From a checkpoint of a small segmentation model: 18.2 epochs.
Rows from block 3 of the encoder of a small segmentation model, named by matrix and row number. Rows with one number belong to one channel. Each number is 500 + 50 x the weight over its row's rms, rounded and kept within 0 to 999. All counts start at 0. Numbers have three digits each.
After each channel's rows are labels from the 100 images, of 14848, where the channel reaches its highest value: "top examples" is what is common among them. Only what is clearly more common there than usual is listed. The data: rendered roads seen from a driver's seat, with toy cars, trees and houses.
# convs0: first 3x3 conv (encoder.blocks.3.convs.0.weight, 128x128x3x3, each kernel summed), inputs 64-127
# convs1: second 3x3 conv (encoder.blocks.3.convs.1.weight, 128x128x3x3, transposed, each kernel summed), outputs 64-127

convs0.85:435525614445431510567556437415423388482522479410466455509526460511448506398517454389440505516395485481559511517479331530457407490466452464439425441531482546477479515506505557559465556502503454
convs1.85:488511507485484508431505491523504453496513492568446447559532478508469544419545543525480391540486560453579470501435373540523548442484541445514496551409400502435408517505541509439460465444460567
top examples: bends left

convs0.68:613361455457515433439541502497408540456478481455452526547479601483542468423527544435467581517443487566495531414614524500494435473522484527558439543500463481489443523484489513479393508558399524
convs1.68:494465539571601534579505424547509552573531557502494543506530564454463477472430597475485494560657494494493520473550526469501488513540436494443449444513495535443483579498510502556545490493460495
top examples: crossing stripes

convs0.121:579609534491477427451594419476432439488488490484549500515403508501423494522472477478464432508441588570456467458539499489455514494483413430496452486478499418536515489474476517523482600519560481
convs1.121:418469490495420442509562464475517515413499502482415478473428518482561406453465510535548456393473437450505526519460518466474549449504461458461443464393448429430458427477413490476482500504478502
top examples: dog

convs0.62:503546516504475543491500477484437515507538490410484558487480444374582493460417515530488499443460493436573446511629490577488482534447506360480473524511500466615404536537502536465455587492543548
convs1.62:555487502422463476420462519413487385440476512599562496414478420447521570535504452498391469525422491413533454474480405496552433516494520417483544409526516435483554474459509408548400482468542573
top examples: truck

convs0.112:569517512518448476388435480515503545471537478574537439497517561496439565525543509510464512521563545598536457494470517480492429541327591538574562489509442487398432531487458514509515532481424546
convs1.112:476537418485487429492446504451443471462473517491454391551405429493583481609493559457579512408442445528399500491495427508494520336423437466395492531458487490431593479518482389429482470473462433
top examples: tree

convs0.40:492451408480512526490481444430390540419448450470430512567504398430397482479516398488445414493429474470503497443454526488476449565442556525388535581481522458554502531510533449489525539475508539
convs1.40:557442459526515470455503453533465476491515468516450463531584557416417529486496425517499558494532494603464541512407461430521507535547488537472523428399527527450522450404531531421540508568464514
top examples: bends left; solid white line

convs0.1:526465459479496481443520482565530521523464581509473486478475432413364473455482464496495409489521494477564491479439482514454502511519543497461551470431467493513497552540356446521489459569441416
convs1.1:452418516470442564515504480486512511394472480436444437522451457502434446545479550500477484435425500397486463437454484457462555513425479496491428484437392487357492459555402448539503451504443499
top examples: house

convs0.123:505540501488473428509431403471527473443447515445514396472458452458378421429497459497495521418438477439443523496493528448527503406514405438428450519457503409490508494513490447451544468446482503
convs1.123:453516475450425528537490438517529458534503450535476590449517432483555403378364440504495491518485459474462493493546500557486467496469458477453473467417500407551470470514496492436548530579490534
top examples: pine

convs0.64:453407456453494519476455497544451544378524511531545470436535477466477383425537505489460459489531473520514464554537487473478453426502445493620449485412543497573443494480410497385495586511512553
convs1.64:508522457446479497534426491500442466444416449424464498533520472498431495398426448536423515476492499424498498448464521518460433521486468470463468438491396524452468423477374447499501478510410476
top examples: car

convs0.74:538527563476497512555451500466525520506443465475511433404518497594633529502520456403540589454516471523373392618540456480503431475517469488494593497545487423498453511469502547439462498487441564
convs1.74:463451529522384512474405420445464467470550506528462458521437504565585516541482455440506417527522545414522380514454461476555579461399536467421471482461411537490465490554498467506460440474577459
top examples: straight; double yellow line; vehicles: zero

convs0.36:544474442482513493469603542546440451512492541538505489512475481422395460429505392486507554516585399522447532455558592522518526573542558564616507502481521541599528532486481531424483460534488562
convs1.36:479454487457447514472492461496397439510406447498479451523488474415353480557487524453457484485534434536486474404504508459467421518448462491536495495552425463491491473513431505492526425436405531
top examples: truck

convs0.109:441528560536490512478424511527397503393506518482505532504382478516443527583451477509515432542439485503462499556434582487536499521505604572481570513523487401414556481553487505462508545477452425
convs1.109:492432447516390545564476468479504477534508466503493499406518464450509458468447449376510556397501486517497456556545378528535516620491401457459449539461558535584427461535501540505497452493465458
top examples: house

convs0.102:598442510485441465433563497507482505509437427474557442430419514478530467451489495452502434463504498425593421368529505470497512497554529533535471469500524531448493480463484480511454420456476406
convs1.102:430453454579466490548587530493424427587426433524488514474497553478504452467455559419527467483589415509502484449528457437507471479513505522458570527550595539464530456598604524528540546484471496
top examples: tree

convs0.84:541598535478533480458512594486411539485483491470529577564547587479578454518496479475436459491569493560472460595535421575465468454546515491501516568489460502534369478484492472500484543529476509
convs1.84:399474478496499420482453462458414421554554458494420494531441483512570503466468474511529455463478474354547506557492436433513438433396514392416524481463476552500526485515481471455465502496467421
top examples: bends left; vehicles: zero

convs0.124:511601525494496421521512497448425541433491441412547592472536434503530495517489477437555557446571556531489462464465376415460530446519500535580439494503473518610463554445501610566436485452488497
convs1.124:411410525467520392463541402457494353569528482452362495485507457508523470464471467533491553492545486507468483539461479488456450577562511478383504490462535552443497416531440494443557479574526514
top examples: barrel

convs0.44:564506484485462472488406537481367451453545524535449485468398544565472475518476507471498464472477608521504479465467479530477467425530611542598507532449521548520495552467519538482444527496523474
convs1.44:493472459453457480412543449420509502516459476479428488522390487501488466486497486405352510506493430430433420452495448445385488440504428438451516450493465474411476455416457524443495521522465447
top examples: double yellow line

convs0.127:498528461447511483447500402462522492562476517479610490506544490490552492487532536511442473440493484458463528404462537426357507522499383418442462451512363551410473443452505509571508497496466394
convs1.127:459555592524557479448564435541525559623543561482509539612512524419487558486524531522482474471463447445514532443471511493503443597546426516521558519483518462451551548465441432531525526523462570
top examples: truck

convs0.43:509479506482476537494416535417494552503597547521478480519462445485510554559502489559521422449432512424520530560449511476495519433429540462436591482511588422524527460481376564437521540363530517
convs1.43:431468465465489527481464453463540431498517500449431482403477409441454504405458411357504549463485458423504510503526453499467486516516494444477512410442558465510523497477477433541547458492437449
top examples: car

convs0.16:506450396540462481441493484539510603526477465572523499479395478422449468447458454479467538548565380513528472475566628542468436619525533544548550535484465503553487581500441461362489441523497547
convs1.16:451483423383457498434476485446413490468420495507515413481415484488475516518494524479437488481482460500474463398471496438479440524383442513486471507529429448412517485528430478502509497444343484
top examples: house; bends right

convs0.52:603449511488486549484452500539361542497508527486495482431500497518578525491513401429481437472468465456497478486525495525529475587453503468476542553481524496589465544513570451425471512566547586
convs1.52:461447501537457512514470512482558440539527560513478497442429536425564591484587541533506536498508462444579457488443395459566447475450523451561562486593526545562515467499568436552395470529579519
top examples: bends left; vehicles: one

convs0.65:502472418502515455463591398496544466491467477551505487483482468535503481553442484463524519470455498492429478513491484427504493568566465481469421563546505432557500542489538510581527521489525496
convs1.65:434433541505485363479502445525513446415529501561355472479442420512490371492454494510540553479445491410493448568481484511510534444510476476373429511378478460437458456506525452540511459494472553
top examples: dog

convs0.101:474572522448476483475524464528462497429418523442463450443469460467482439479460421488445533505494493551390446561488507463461489532483428527534508545476382460522405546469477565503422552501497525
convs1.101:568544507531450517618468428458502471541549499477483493474503479515634488543560457489595493525470513538504578600557534497566547546481536495530483595451541469490560496482490429550457544598595519
top examples: bends left

convs0.47:502453410447507536471501397464483551462333508465438491543528447475500428493469560573528510520552516536518549463529529490493558528423414523513464569487461487504504543464524396555497415540471508
convs1.47:506529557486481465547402472477443554549581475501426561470370467443500455460455433524526402471437445440509479521425532464477461457501484464504446541493410430428453510455493475481463396470510452
top examples: lamp

convs0.48:483493507437456472502516444443478598464533485498443409432502503512515460443484562483562390500379575376534467494485478427526494456489507516570443442521535417509487536495398553514478548375486564
convs1.48:533453415504441521565538511533462448432440430455481462424402525497469462432528495410435490465516405554402473549485499490498500435505471494403567484516455431432625440595410456427556479477538448
top examples: dog

convs0.61:450541563451496521577479444463472444392489483464497528433528348430462489567536526439422507516465539484529487574471435433457440603463455452430432495511536466554499555462525535526473528468429550
convs1.61:444536500511477554521387499520476427486567540586551479497588490484429461469520488522507481512540454497518458573490376504486477443474496465469548492366418469479505544506492426427536457530579549
top examples: bends right

convs0.76:545489473401540465519592557450442405480519499502440526509504444467361509457525482468496430492518471493464472503444481432464443543407487464441528468510550406511528487429471536468534604506497468
convs1.76:522456515482539501392429451458512504479490483503521479440518482452596488470476447528475477500550415444468428472484453550484556440547474475442549392450462409548485538415562463486470473572541505
top examples: bends left; double yellow line

convs0.25:583594559469437531549526556543387580480524534470587557483433535567514530480484499447501375484500513498536424561506515421475455523493559506530451502553510512515405547525501532496487491517521427
convs1.25:487434436490407456487390463428495504443430399533459495451454484499462514515461428537533457490430465434454471488490417460500516503478550419425522485520451475430535508474455518464426501473546468
top examples: vehicles: one; bends right; double yellow line

convs0.87:445493394480471481461522512515514500460495470520553515507451456530516499577550403518480485491370362394474475476400438495443445476606518524488498526517406514439515450449554439373486484426490535
convs1.87:486432608510585564534474485504442513529511574480528513527557499316453441430436443463461472533544538605461575500453488461554364459533512466486542490437546485486519482427478505457528559519510449
top examples: solid white line; crossing stripes

convs0.7:460570478481518492471559412449573488568474506562468389546486450399544527595481477497474577539574418569506574504488508548495471536433449485437536473493489443440498468489362502469503450508467545
convs1.7:470462501510460523499463436423484466476481447386552476435480455518465462491497487471491521493529488433424487493448487467483476465613499463507500470419553451476427499511374554461571518508400468
top examples: tree

convs0.96:542467513495520420462377499514476518440462486426534479492515442484532487496408521470491524414457486386498497519543489519520555426538434448434438500486521538645467547529469543553499442479481470
convs1.96:566398523466476414464376446543529516416515441484435428449453498478513471411385479471475439535487503460446522485502559442496493497455471470427460531478432469505428507492447508489501382456499524
top examples: pine

convs0.27:522418548500414566522492477468469461566491439519490466497407556414434496482454469445456502490495494442562463464488514560487458499378432518529454518451482493498393499428430488494455447481441615
convs1.27:419487516457434567543514470484504586510508521482486496493562516561479539509540552456384455480498478541539580479534534508514476460451522524424505587486459492353490563463484471538552547515503609
top examples: straight; vehicles: zero

convs0.34:518554511519440563479581485496479452451506474491528507425476458495518529509529477408462555499540530465421436603360520515415506514480392494526348512500455477492450488451537548474425512507440470
convs1.34:495507513477491505543491506464503414518521435443509551428574511461552518538448431466530500421516451537455547580489452494534439516415616458399557575523505485445596544496515437486537443531592438
top examples: straight

convs0.32:545507550501471485543401539550447416477532476495513451465464587598431448466448420409486413498518488488516454580607451450486404484550611509578540450455546502605439480455527557463478516531538469
convs1.32:552421436505475484428485450428420514500438430500471433493461470504507493562506460418378486521450485538450446436446384443413490482411460471516538478542458528507520448473488560482440475447495471
top examples: double yellow line

convs0.55:514495482467496503429494488533554526476469469489448422595441493391430494520492541609454577443458503489482460533516520525508520439437462475526458498525466529480561505531485482484468478557455563
convs1.55:495475602465531526547416473436509459608505536550518489439525455494456466467512503545571483571473405506449519425473502479525551463450382488417539466443473421396491501524441479454539451515477480
top examples: lamp

convs0.98:575396521531459480509516503458462463522425441478574528504501470503547500432522511475501493552441527469539464500466500573474510517415366509515376493504409527471469499465460491528445504435433373
convs1.98:362481479497543604524552522539483482540463485521489549505576543544480486477531562561486503525554570496520526518426517512529518514447566544506498507501518585422507505551520578516481536482568518
top examples: straight; vehicles: zero

convs0.5:566426490569472477526469501416440488466562489521455559538474480433414560467535464462483529452432541437538477541540510487418461451537430466530445498508558491558475461452480467460430550437490444
convs1.5:437527531472536485527482550459424550501483504538466547426452447496516524505451543461486578491559436520506465363485432440523547493474446561412539338465458470470442464504540477528508432484480515
top examples: bends right; tree

convs0.125:386459433470521480465527421452536504465481457529450473527433408480589481532478452450547619372425536409432443495538491498482492461507486454388504535423503353508519454431489568472541473451510548
convs1.125:567503594519478488444504413538564459462549514459492423430549450539493484351577522522506478514501475491474523414472624542472586376503511548470586438463485468514483445491533484505572519503524523
top examples: pine

convs0.103:453468407455514424454582484482475450522508442439452538481496492498535512427446513538542604547447518529529477426571388544505497429523441530605380474478501533543526469465481590547457397458485514
convs1.103:432567535522562431487499447517570491451495486469420497466572542590498456490635602552565491452448534467567550487522542472493593417570583544504484581525575487471527535534470549587505551486479550
top examples: tree

convs0.94:470514537428474496458479437542483517433438504548545389533521391479391368411492576513485499589518557516534485484581453523468508501504436494451410497389550489557451516478384507508520539533481465
convs1.94:463474523518448488484424547492469509471472397447506472372484497411537466425525465475543553520410417524471491491419541444490494404517539483370524524462467383526544444513470464482516452522500456
top examples: vehicles: two